From a checkpoint of a small image classifier.
Data: trained on rendered solids tumbling over patterned floors, 26.0 epochs.
Rows from block 5 of a small image classifier, named by matrix and row number. Each number is 500 + 25 x the weight over its row's rms, rounded and kept within 0 to 999. All counts start at 0. Numbers have three digits each.
After each channel's rows are labels from the 100 images, of 14976, where the channel reaches its highest value: "responds to" is what is common among them; "colour at peak" is the nearest of a few named colours to the mean colour under the peak. Only what is clearly more common there than usual is listed. The data: rendered solids tumbling over patterned floors.
# conv: 3x3 conv, stride 2 (model.blocks.5.conv.weight, 144x96x3x3, each kernel summed), inputs 0-95

conv.121:461498470508499486487475486471512445479494502496493485485494445552507488495532520489473509467495545490512476509515477491501481494473496512520505510481530503463487591463487596498492488492507501504513500513490503486494495520484489554488500503465487520538496453506531503526536523504477492506
responds to: blue object; its colour: blue; its colour: green
colour at peak: brown

conv.127:494496489478453473499524487485495483493489483518476471500520483509510495445473477499485460494497491470470421524467492483497440503479504460531561486462527490476477497493516481525507495475468498466559501514471512487515509484508500475503559467471508465491520506526530501482460495496520483489
responds to: pink object; its colour: pink; sphere
colour at peak: brown

conv.128:494498535487524533487538483562497507500497492493487506556482513488515488469500502497504493557494518515519456500479531561509484493487511462501501428452526503494489498521513501494514542496494514512480444457519488540509511472497463496548472477488515501486528487509511479497495451486547488483
responds to: purple object; red object; its colour: red; its colour: purple
colour at peak: purple

conv.137:460515463491534528519499477511499457469508491475502450505456459520493532468448532496497482476498494483491515503500512497464521484516474529517470455506537488502482518499535513490467512531525535485477455470515483519523547549508493526498473499516465481480526509515545479487527498496502553520
responds to: yellow object; its colour: yellow; green object; its colour: green
colour at peak: brown

conv.15:461503519497512504453551465496508513431511498508457484498522445505531529469485514486495499464515501512463459496506507502518489512514435504528496489487529492511495518522544500492496507518528537515500495524504537522467564535487527510467503470515499532509542513527535526486519484515480472511
responds to: green object; yellow object; its colour: green; its colour: yellow
colour at peak: green

conv.142:486498492500450497510489472495524473491502498495491467493503482540526457485492461505490483472506475481495488530460485484478501490447499482556508494503562501443489535496481518526482493447466479507545504560494489489496490490513502511484541498441484437513493474510537496482462505509504502490
responds to: dodecahedron; bumpy ball; its colour: orange
colour at peak: brown

conv.105:548498535507493442513529511438482525514495504527485514481545517493515518499501500512535466490492484481467486510484502450503475536515495493512511500495514479519554486509528473507510486504494435440513528555452501488500483487506519457484532469507514491478480512485505539471475524519490488465
responds to: pink object; its colour: pink
colour at peak: brown

conv.107:580500548503493506511493569483470505512481499495500500495523555490509509508491497506550516514462526521473520524485500492499523503510497470527524493520529447524496486507522482479502502508494426465517519515472493520508465455508524453498517486508507511486493515519537497506469484527524499442
responds to: pink object; red object; its colour: pink; its colour: red
colour at peak: brown

conv.50:493513456524501453513449500465487491518504509490504489486467505513445502479565523500522515503433542482519492517532468493517496499504528515503496480478519526497484539444493535472492482514529490512503466498435503477517467483501459507508490506500482512556490479507529453530512511514503511508
responds to: red object; its colour: red; its colour: black
colour at peak: brown

conv.29:537503515514495486508445527464494507524501514472525484464508527522490494538513486501520527492492485498526516525498470479492513454505512484519502547519537501511505518498442514492484463502501437462525541522482479474487452480498532490471527540500486474491434533471522498522476478470505499459
responds to: blue object; its colour: blue; dodecahedron; its colour: red
colour at peak: blue

conv.126:539501506512515465495468517469466464508496507479477514449512537522502485527500473478532511461489480503477502513456470469496515456479503473527502504493550494506469512492474510498501458487481438495516521514471465458479428482477516489446524489466506528479456492479510489488496491492498488472
responds to: blue object; its colour: blue; dodecahedron
colour at peak: blue

conv.78:487493485499433481513493491485490472494493502510483446504514478548494468482488463497483491470485500499492495541486485489491502501466512489601515498503583495459461537488472527511514504459483484503541510514483501487513477505504494519502538500462517466503506477530551502511495504513511499489
responds to: dodecahedron
colour at peak: brown

conv.45:498521472527463491499513478498487480484510524500477485501516496494501495418494468499515451503481497446465443549467504496495417500500495475519564444472528492509485492491513479493490503493485509472540483506485510504505505468497472457500533484479491475513513515517523478483461498510516491507
responds to: orange object; brown object; its colour: orange; its colour: brown
colour at peak: brown

conv.113:479448526463515507446483499508485480497432457496489507502494507505493510513518502432489539511494516550496507465507486522522505498498495474503448498501513489514453519501495513474513502513520485531455488473502494504506499493426494502507438492503513539501505493506518494508504478502503425463
responds to: green object; its colour: green; teal object; its colour: teal
colour at peak: brown

conv.55:482565456589487483481490489487500496487559577484505504481491489491420498480537490486519499498488503459507502535496485489514477493505494490498519470507500541510495496459514492491495482505507505500515478484483509485496496456471482485496504530491493504563497516510507438516495494504487493502
responds to: orange object; red object; its colour: orange; its colour: red
colour at peak: brown

conv.9:444464435457551500510492464513490468493464456480497522494464481523511522500517520509482514514481507490511505453505505518510506502498496550499445466488535528510450523500512520488486498519518545533453459483492491498513521531511484525503466468496481543513520478510512477495523509488510526527
responds to: purple object; its colour: purple; blue object; its colour: blue
colour at peak: brown

conv.86:445508499502527525475524468509504479435518503493472478504483435519516532464476522484502500466509498516486481500504512511497510509513429523531475472500528500509485524499544513484492511526542538522482462494514515518493563560490507529482475491515496517511536512531542493495535494516486509515
responds to: green object; its colour: green; yellow object; its colour: yellow
colour at peak: green

conv.52:522508530492502479485563492475482525524490481552454514501530533498506548489519519473535514543490520505482474488511480498532482566519509523496516498485493494519465489512573488498529491523504525496495489501480505493535503517490502484525497446535522523516546494550514525496507513540538474510
responds to: green object; its colour: green; brown object; its colour: brown
colour at peak: green

conv.18:486507522504501499431572473483497508447508504534464497475539468498518511455493509469507481473506503485468455503493476474503472538500467492510511493477496495490484498513560487498514479503510537493503495486497540481491540525460511478482502474497512516512557507538522527489509490525505433511
responds to: green object; its colour: green; yellow object; its colour: yellow
colour at peak: green

conv.80:495478504488472497500494494484515450489473486507487457493508480559530474492498470495494499487503515497493496529463483486484503499460499486597513495505589475467488562490482538514502496462482489494538503541495490487501488510498501513492530493447504489507499480513567502513503506504508494492
responds to: dodecahedron
colour at peak: brown

conv.14:523500503508457481495489527484491482506494512493499499486512507507508462504492451504501509495497489476488510536472491477499504476478506429527531514504530491498479499488489485514494487465456442465555535530484490482490472453499523465488565504461498464485464509480527493498436471472502473455
responds to: orange object; red object; pink object; its colour: red
colour at peak: brown

conv.118:541515519512501481510500491497506503458521516477523492502534556500506539487498528486549497484508514530511502528524504514486511481524454513519497514562533508513557498563505488513465526541524489510501528522474526530481546521511521512488499515536472515501517534504541547503526507547468516479
responds to: orange object; its colour: orange; count: four
colour at peak: brown

conv.115:525502496497462456529486521487462495569499498481505488507513539512465470512491459503498488493454494479503512532492491499494499481471603496527518510497550516487473504490464506500499502464485486495525520494449485494536455484513506501512519505470499469491496488511535492508482490488571514487
responds to: red object; its colour: red; purple object
colour at peak: brown

conv.33:526503494496453460531490516490468484547498496492504490511514531522476455506497454506499485502456504476504508535484493503487491489460598499531524502494554511475477518490470518505503506454476493484528518495454483497530453495514499502515524502458503472497500474513541495508492504501564514495
responds to: red object; its colour: red
colour at peak: brown

conv.58:519481480469519503503507489473557473485473466492491479470508500534528476454492480518505481469518478474473474509461476465482499493463491485543500471504572475467504510488476492561458478476508483516526492550498487476499502496522512507469516461471461456496498496504551507474477502480507493486
responds to: dodecahedron; bumpy ball
colour at peak: brown

conv.47:548550487491537525481527526530528494487502481496512510491528516476499514441500515499518464503516456467485483501472515492498463496508488458525561487496506473515502478518515458561488491532496497479536509493520492503489523438489506433485518485501490466514516531527503492464462485503501471483
responds to: orange object; red object; its colour: orange; its colour: red
colour at peak: brown

conv.42:472502459510493483486453507474522436485493501467505476494461468524484493474549523504489527484484560495532496510516485498516505468480507499502501491499515511473483578462473575508474497510524493506506477493485507505483500497498480532496489516482472523552481468482542478548523491488474492499
responds to: its colour: blue
colour at peak: brown

conv.54:478518464514462515513495494509540447505512507482507509507485490554527456498523464512498509496506504493520508525459504516510505494453519507542514489509558516448485577489495556525479506464491495519534495537511490508503507502513498525503517516451479486557509473517548474519487505517513507498
responds to: blue object; its colour: red; bumpy ball; its colour: blue
colour at peak: brown

conv.26:507502529503519505471547471500490504473491496532459516497537505479515511461504506458533475508500493476453452506474469496482455547512472493501512470470482462513469471503551476487506485500493516489493494501506523460481514506460492458498491460499502514497549507547503521459466504558499455511
responds to: yellow object; its colour: yellow; green object; its colour: green
colour at peak: brown; green

conv.101:490523494543472471487504468470477498480522537506479473494527482492496502433502487489515451501472500449468448558499493479499422500514493461521540463475530497518485494489510482471502502502498483458533488505465528499512499460481471461507535492492500494514504528516523497484487490510513470475
responds to: yellow object; brown object; orange object; its colour: brown
colour at peak: brown

conv.32:534505527495534493491540554498454486505496485507475511500530537489508527486494505509542524513447539532464513510496522515532514512508497461512515491527536472523490504520554497479516513528526469516500500509466490538528492474508506481508497477506518562499533506542548505508524477544548484470
responds to: pink object; its colour: pink; sphere
colour at peak: brown

conv.49:473489511500487511497480466503496470471487506504497418512498467526502456470488498482485487497495505503498487556480483490484505479470497450575518481500578471469478531501480520485515506471481470486534489501505500494511492485493485500519528509462520452496497489515558503514482465493523489457
responds to: dodecahedron
colour at peak: brown

conv.71:531497514510475486495463522457489509521499510490508461460516512517487465525508474484514518483500499493514492521505451467486503468475512464517503548503533501477501510468458511499498442471479436467523539515484488445493452476482524493473531522469496484490454497488514500519463478480505485450
responds to: blue object; its colour: blue; its colour: orange; its colour: teal
colour at peak: blue

conv.108:517504510503491491500556514490465482493495502526461497502546516504527513444487487504511481512472522472448457530469507499511449517508503453534537460459536483506452504502547492486516502503504495468530510517478519521526522469502506457523533463498519516497521513526549505481481487530538492489
responds to: pink object; its colour: pink; brown object; its colour: brown
colour at peak: brown

conv.129:498500501514496503483472499493532472462493514503513468481506455544515441484529489483485515475520512489520496546470471469474494490463489499552520486486562489458485545477465533530486489455474480492544506525512495475473479507477506504484536519450488471523475501487549504526503511481481480492
responds to: red object; its colour: red
colour at peak: brown

conv.30:500504481504505477524484473465500497485500501498485480478522491521525495511491507497497491446502464406470500523476486454444500483504480497525500497488537488500513508521506501486454489487483466438510506555493515490463504481502496465456532476488454477485497501498518518465462519517443514496
responds to: orange object; its colour: orange
colour at peak: brown

conv.74:490567462576488490466503496488507504497567571494511509478500498484430504476518488484519492501505490465505490531492483483522458507502497480500525480497494531507499482451524473508502474498493503469520486481494515477501509457462493461498512529494501494542510517515501443512468493503488472500
responds to: orange object; yellow object; its colour: orange; dodecahedron
colour at peak: brown